{"model": "image denoising model", "train_examples": 101725, "task": "denoising", "block": "basic", "init": "trunc_normal_002", "optimizer": "soap", "beta2": 0.999, "precondition_frequency": 25, "max_precond_dim": 1536, "one_sided": false, "grad_clip": 1.0, "steps": 9600, "lr_schedule": "cosine", "final_lr_fraction": 0, "warmup_steps": 480}
Rows from block 8 of a small image denoising model, named by matrix and row number. Rows with one number belong to one channel. Each number is 128 + 32 x the weight over its row's rms, rounded and kept within 0 to 255. All counts start at 0. Numbers have three digits each.
After each channel's rows are labels from the 100 images, of 14848, where the channel reaches its highest value: "top examples" is what is common among them. Only what is clearly more common there than usual is listed. The data: drawn small creatures on textured ground. In brackets: how many of the 100.
# convs0: first 3x3 conv (model.decb.0.0.convs.0.weight, 64x128x3x3, standardized in use, each kernel summed), inputs 0-127
# convs1: second 3x3 conv (model.decb.0.0.convs.1.weight, 64x64x3x3, standardized in use, transposed, each kernel summed), outputs 0-63

convs0.48:180119136128132154081068156138130113139134103141159142094127027112124142143185145075255017162160072128074106134162119171140089121103113157135161110101171166195136148110089139097094127112141137130134109133115062112091104120109108151115169122106109100144131165123111139155161146129134125111090127125120141109101141141149134128126094173105117196112133116114117179134129132124141108086168
convs1.48:124142165128176155150122201136172129122109161184159146141159126111175161140124088098163102184090133120121131079066112130107127105100121086152163111062145107096070134141076098131130082180176109
top examples: black (39); brown (36); snail (26)

convs0.25:132148135160062122050094040130170124126121132153145189119140057140099217124151246156144170164142125052158099118169109168186084114098133108099135177167052197126127094080191118139072183082122160134121125123126122126125125157104076137113141144127133106078119127133113145107130128140130115138111090103132142119117108157135148092123116135112124091120098121118156130149122123143131125136110
convs1.25:169102092101159207141109107147096116132113112118109025206136094210127130137139096116129099195120122145104137070163122141143124145149092110127144091152093120132158105127110171129164163101121141
top examples: plain (65); snail (53); grey (38)

convs0.8:108077106125064118125111125170112083147115107099097088089070120135135060091231100121138129085113119101156129145135135234093181122127102135130165164124143134117164124221105105174120193186113106141143117136092157126095094128100140116148113142143126128119156168164136143158151148143124147137129123122130176135122132161113187171145186191151087133116087117065058110124103130099098105134109
convs1.8:133121143117213104114123066068087084078123098113138138130150150095180113159130107101148123138111137089124121158131088152143119149123150137155143122136111135255152122093088109101140144115109123
top examples: small (57); spider (34)

convs0.36:167176118178141133151083132121044134138156127098172118154128098113178179135107135074123143086099102118108116141117117084096084121115150208140137174148071149211160082216115086113110151115086178151115126149148112166130152132140091119075127176121146175093121085146171135098186164115064183134108113103138129150089093089084129135123144139135116122104157066127137091167129107107130109134076
convs1.36:209153095084136083130118166166113125141139091130171121105109093111116179117158111128098054121123135115164143108113088122161148107137063134145210147175089117118087121150137115140167186194138123
top examples: caterpillar (36); butterfly (32); black (30)

convs0.60:162159130082139082136104155179147171027099137112136140075141158112131073137115087099157122132124101223167130018117132177141060156155123120063184088048119180106186141141100154167091115130153110097153142087136106139130152130143133164123141126128101083103096119126143153095093139164187130086111153124121161103104158119189114106142147144124116097131118105101139122135148131175127125115119
convs1.60:138187145151105134109143119106125119175135136091194124130193103130161133111144161129140126107121133139113172190111080101115147163191184141199097140153135111133046172107132168161090100126070115
top examples: small (69); caterpillar (36); grey (26)

convs0.62:139142000131121123096100129137115098157076116147113129101101142072134147120160183124126084081113148137182090143114155206128096145109137152152139113095154152158130151160110163083154137163187122172161123136138149142142146131135154132110151121130121151123110136130083142140135154142123134135106141138128113125138143105128118100119129136109133166137113160102157118131153135133116129125149
convs1.62:117158132134114122153139097129130120088135117119149150169181129164186000124139157130146166099075128124117123138124102103155123157106151086152135114103112158156108145125184158137137136144168106
top examples: white (31); snail (28); grey (28)

convs0.28:131115115149107153117032120136162127108148124168140134099161052133149199132136131126129202116103111110121106182067093205109176141213127088151135095048098138131081115173102151070124145254131110112149142095120098168127168181115120133122192160142115125089159148149114111087132153122130136133114125098110132073175136099124122135112093133111132129114154163139105119123110105146139118146113
convs1.28:160138173083101187143078092157102148133083132078122143086099108109142133099107077131144121145124198106110117131141090120143128165126057083122122129164149199139146170151096160117180093120081184
top examples: small (57); spider (34); jellyfish (31); creature: dragonfly (29)

convs0.24:095183136067179116072170146138113096119085097147134093145177165088151079131114114211119090119170066083117095081129090122095115151088122080099179105118096138169132089126128066087071152210081123161089116115142132180153154154102152149128119170124124173138159120183163112061169149142093144126141141152127147141138103118146138143115129129161075105127185075164150175154119132155113133126135
convs1.24:095109146130206147109093130157141144154094144126110139092129108177145077126115161086132168108117129154081130130095132159124113147109156085100044149135188152115171171165182162168125092099186176
top examples: spider (76); small (71); plain (39)

convs0.33:181141128176141038191206181116137128153137041130130111053132089141111106142182130221165162176054090156133184105037134134089113064131121125143169102079149148119111138112186138105202050078137079167162129133132151156145130147114144103129149142124137106123118164122109120132142172128133109138124141125124119108129138086123144142114141112121103130127123150106123137114146106130134116114128
convs1.33:138104136159131151125049157145056142082192126084157105071131112121140145108102086073112118131134126052101061112058123152114099157105094115122153136128142116075160128122143168099148119110122086
top examples: jellyfish (58); small (54)

convs0.46:147147099091106255148072117124073060108158105151116083048122097091117145106191110179149185085143121076158170112188122136190135144091124120130143188145073141090092100121121101050085088092211116159139159129141137125140170131126193122127127120127116134108156147122118139130140147121098122140117111131135129138159127152146104148107138138138116135121118157122135162126141128140116119103137
convs1.46:116112070125133127091181096063184106121129097106124100124059134109102168054129126159110096118143122143111243120129119122126076173099116190124121109100094119104103136124101108129122152126169118
top examples: black (100); dotted (49); spotted (48)

convs0.51:146125139202124101029094073128106189034106075182162109151086146173152095141186096132144162122161156099135186063141103246138114121098121081116130121161155092124140099070141094061067164207178146119142124155108126117111108104119110109123127109147125113140129154160119141145134124136115104160106112184170165137140134139132131130131115129120147135152123111131135131124121100110131113090140
convs1.51:144117133154127097166110080089169129127127157083124133119172096221166092140156157135108093145103166094139147155160147126081112154164151128237199141100162114108097117110133116148109135142099167
top examples: snail (100)

convs0.21:186126125129149195069089155080160181128147133151126148129146109163128127162152163111151145172052104153100091142075148165125141129180091096115155084073159118175130085169147113114140106173062115138117160146158132119140028131127110167150099135134140104132104167144102140179146099129165100068129118172119103123147123128112138062129116079133119143097076150132110180117102095176171056181108
convs1.21:094144109116108124156192106118154126130101136128133116188128107107150102151121152059130117107132167150171115116100150105133128177122203127180163129122084041078057099092121066139127143173147141
top examples: grey (32); snake (29)

convs0.57:203111130169130131192066130137082194098118107120159139089142064162065112161160135056180100183073152171091159164092156152172184128176126109140138084081154091080061119142065168142128142125126127181149110128097125183132139098134130109147108070095146137142098159120130118075152181108173057114154117154111128109121112133147137166103145124121157112136130142121134115121152105139139113072134
convs1.57:105132096088122129173139113102110111140111115125136140169162115160123142158144149160116126077157151143140121087093133139099229111155078127104142145210108178157138145069135167160086183154064165
top examples: marbled (37); blue (30)

convs0.26:116121127048094179077108085118159126150166102115144111122126059141082165177151175246162082136099100198141127056141090133098093088128079171116111197141184113129066127161111133151125141142158120134142117105128133158128127112128137167143132145137125107121104102115044162123129111109123157140134116156142152177146128141119120105116139099125132090081165101116124150139153162167133056197155
convs1.26:092166184159150086091131112136138142098181134148151119115193137114130130180178174105127145143119151137096077129145140168130126162152104124151163142053200151075125099179128089134174096102139180
top examples: scaly (96); caterpillar (26)

convs0.37:162109132104121096255113146139136126145055167158138142083096041091130141137100163087139041129209140093115188213166098181156172120197114142112129073173064139079170139081170081134165162127102164146138118138143135108132111114122114144160114128126116150138151099117107131141120123127124113107123131117134120134099122114154115126140128131112119124147123118118133099133103115113145094110086
convs1.37:159133152132169159042076151093136123094094104144142141152153163124132128074099119212116087105127120121138081156082115135129127120143107044144154117124138102102169129176130143146222109135132109
top examples: white (49); dotted (36); grey (30)

convs0.45:095095110153151131093190080130145111066114170164171066105127047084115095118218103125163134161106111134160182167165126129129173152133121102116115157158106151155143054041134126134099148246123064118152127138090101122140131090109178097156134118130086139139148173130105161139106112150092103128146107148156094085112137169121134136195119144132113112142126077131125141162159109131111143111108
convs1.45:122160109108131190106117156154127139136129138152203173125143185149115136062156139115015098123111116139101117152170096154089145133095176125177107158123130089112148119070088123114167171127115155
top examples: snake (39); snail (30)

convs0.14:145150144109153226173136192129023086106086054160139129066124059093094160128173174155133181118104160089118168107076101250128103136133076146164126113131150081086115107172103134121093112164152089136103171092149069130145138152120171123147119137117163115128130169122122117118138145136134138091171150108109125146150163134129102163106132132098150087141137126157135148130107124100107126139128
convs1.14:084087165061173069121144159114120137150133088156111156132109089113145135126079151076114161109133126118114123171174116085194065119105199157150121169177122126124143142118095064141156164116164128
top examples: black (70)

convs0.6:140116142175143162093098115156137106073114174112158138108121190085101223148150099055127224178140149113049142041121092238139129138186129154097146109109206107112110091130139080103141145142151154116109153156157162147137134132141117141165131133138086131133151151146144137122051116122118137090107111119111090098105113120121100153074116091133098152128139143126106138109104125083148131155116
convs1.6:172160136158135161109136137127139118190083117081144195164186165161173138172118173139147129171161163148122156183150151214122104103164155128132103091141176188140094148136136145157142095140152131
top examples: snake (29); grey (25)

convs0.49:119162115162134140174058071122110049073129166091156141144142075133127175124149233189173166142144028104124167079178053149156032115098129153080173154130162167134197064124101120152072139073111136111134134120127165147106119118117140124114136138135079142116149145142117135115163139132098166108118131122116141142113130123127124133146116113127100113146130074110112161106125124120132112127100
convs1.49:091089102148094103193162135121151128142146154126139156170069092126092129138092106098108130126153122098140175067126134150103210117136111144094122116105085172125146087103132176159063079104080186
top examples: caterpillar (64); small (53)

convs0.43:176172125123080051195101103083075129113163176160116146112098119141156177130164141060020092164162152122177158101113111182156079093164111139075186192087163156111110149117078116126116140153073029134114127149111113152154116172145153137103101154105126139132155102101157103113115132089103128149167141092123094106134131133127128119148133156153127097154102169144127121139172121164154119160128
convs1.43:154161138128131094210153181144139131126175193142143121126187080122149159123145126130146111145135084111106118204125112121135139131162158174136219098160143101126108161140120138101094213145098124
top examples: scaly (69); small (58); caterpillar (29)

convs0.61:088126129199114143136083186156092224071138131130013231154088162094172132119146151070172129154159095170084046097109101222146082113086136175171181110124106048060153138131104135094141091117135119118133119132150138132128121124118132145099138162133138111137118148140138118130100133120148125123130112147151127151126112133112169110088136120125140149137123141137127150147134096104140121112127
convs1.61:131115148090106088122122113149127148115111109139046097066118095097117158158163126115233129110103178145120146139151178090168141142123054068073134164146130106159121100137121129123135157083141089
top examples: starfish (49); white (29)

convs0.55:127090116183104137075083123149104117086113079124129160084168115108120064130209114116153208193174103163142131119119138230143107145168134109136121156075122137130137098096131090107114164155062129154111123085110163127125103110116091117118181128104122089154085154177112101119137153135126111136163137079098088139152057126094223119117176131128160126146135093169171129125138152081125124077137
convs1.55:184128184119126139125105143163084063131158141183168186105172142152187150088086126096134152049146101123102119146146144135138086110159181126119133187126166136116089172130070109124127134087110134
top examples: dragonfly (28); blue (25)

convs0.41:127065112141128114066153099147149144087135106144112185122103161126104117126190067121174113146100102118160065163138113208175185138090152113112194151148079215096104169040187130146122153154147049160115128145106154123128101150122113153099117104120137144085136039136126125152110131116136149126108133099076184196095108090155105150106123133132132139111125152121122088139159130154114102138108
convs1.41:103110093143140147132128149141103140149116105198037076114117129135140140086161152122194132128141111153104096103148143104235147132124155137026158131119115127132086142111095150130114106160146094
top examples: snake (51); grey (38); snail (26)

convs0.9:158085137066144116098132103149199059128091134151141111197137183138128149132176165193077123158146000051130129113166081107182091139132127143110155182146174248082127062131151111113133151035122137114137132116152144125134120122126120123111135139144106128115131126136127129112122129140104125123124127136108133122150110122133140124143125129115132095121134095127120148119136128146135116118116
convs1.9:130145054147089116142125101103166131126116093170143099180126089139092127128203134151064188111116099156123117099115134104103165119112116194074153135136039111147127121088154105104169161130163102
top examples: grey (52); jellyfish (41)

convs0.2:191198150156144161078128124123039164080166132149181150152207163094127186163172178111100186094091113058086132140111067120163085103078114114093127099136168163076132091145143117156029146024094117150083158098146138128136139130147117123125130144123132144120123119145131122094138136132143150110147142142116101083119140116137085089109107147123124128167154111169096113116160120150127120132136
convs1.2:116195153143094124124166078118152155095129163117102132159091201117151119156154150095139145100131134138123119172171177116146086149092189132114102131149155158187122200168173148155120092116187177
top examples: small (57); dotted (52)

convs0.58:122135136127139101131038099145043084109110160168122129155139086167149165162180208085156128119148096160160099109141098183208084119158089115115185210084234182040089097125135144090065140120119051113136139118098135128100164113128106124120122136123144112139110137137103149092085136140144120156125116136108133131126137166128123132122129127110133178138159100135110160108144114115116138130142
convs1.58:130089141052120124131134130061110133094232152153131150140124127121111094124141133169130130109144102097147113101107054134118155123099119145103147167100149112128161127178133129090185229132111093
top examples: scaly (100); pink (29); colour: white (26)

convs0.59:151127155202128168120140115105026026148123064122146166173111050128145139138099095174075196069210184064110169180092087092152060103180090135180105139140141212122155131141183128060063141114126158160135111105095107131127126134119112104139121139120123119134117123134143137132139126140124139112143173131130138112135126135109149127109148111143124157133139128132121141128133114134123129127153
convs1.59:120087119107088097200180101182107175149140130148110095140066121121149098113131138072082126105088104132178194191146087096127122150166157138156161085137146120137105124065109139126089104108133171
top examples: black (86)

convs0.27:154118127111127103116134113168238134076134180145130107137160142159110100150193163098184211169071089142167116142097139224177099146192135094091126139114119158124145058146154121085098109073130123117124099160125088145126117166108082080127161103105110109126119088135122114100123157139149105118091083126144129084145130119108184140194125132112130157107137040150131144129134107109111093099104
convs1.27:163090115105108150126077154116074078152106158130164144147089155173051131132093150118140094152157110155138137116177168112111104118075095160134141143161135168137157127114150157134004106125134153
top examples: marbled (42); black (34); dragonfly (29)

convs0.47:114091124166115151161096084148121167111153146154152110147085103139105150110150137103094113137146170090120194132142087126156102124120102194099084211174059129181049112113165186119102167183136077158117122105140148092082131129121132140121088116136128135132089097091115123118147112146145133144154149111144186157197110138141163097087137142137110118098106131126125098179168130132126012211130
convs1.47:146019110120102187211101127090137129134164157133147177143122090173114167164118094082120110101153123058146098156104094183131131122153133139123127128160143055105127139144141125168119137123157139
top examples: striped (84); black (26)

convs0.35:173177126104092100154185091173172017076096195133143155102061087139125061106144123198136200126138133114177135119161152069096187161148155119117090194129120179093067088139138105152078129109118219110133145127127180140136134163128101122125122124129076128105150124130084140125108102130169109126153095096123126095109119122128109112147115110150133123117112112135108118173156156173142112141133
convs1.35:086151131140152127176155158162167207103133101128112114080108152157143138094126156154093174075171068147135113089099156156101141098083169141146081132133129125149116133097147072045074139131168127
top examples: small (56); starfish (26)

convs0.5:163101143152134104096089120118187152165065100128114185187145066110136078138162154188092186199127119032118131093204069106143119101141134082130154152173057128092086176082158127128119175128166139127098179112130139126109102101126104133129135134145115102127153105142023147143107110098112113118107159115098140128177111180118128104119108122151164149138123124190135144129139109104111119121093
convs1.5:120169157118115131114157083097142095173107149099090099094123140120169142104083147172146135081114102129144080151082178151070119125096135161092077185128160161175119166126156085162075121132057095
top examples: snail (74); plain (47); white (26)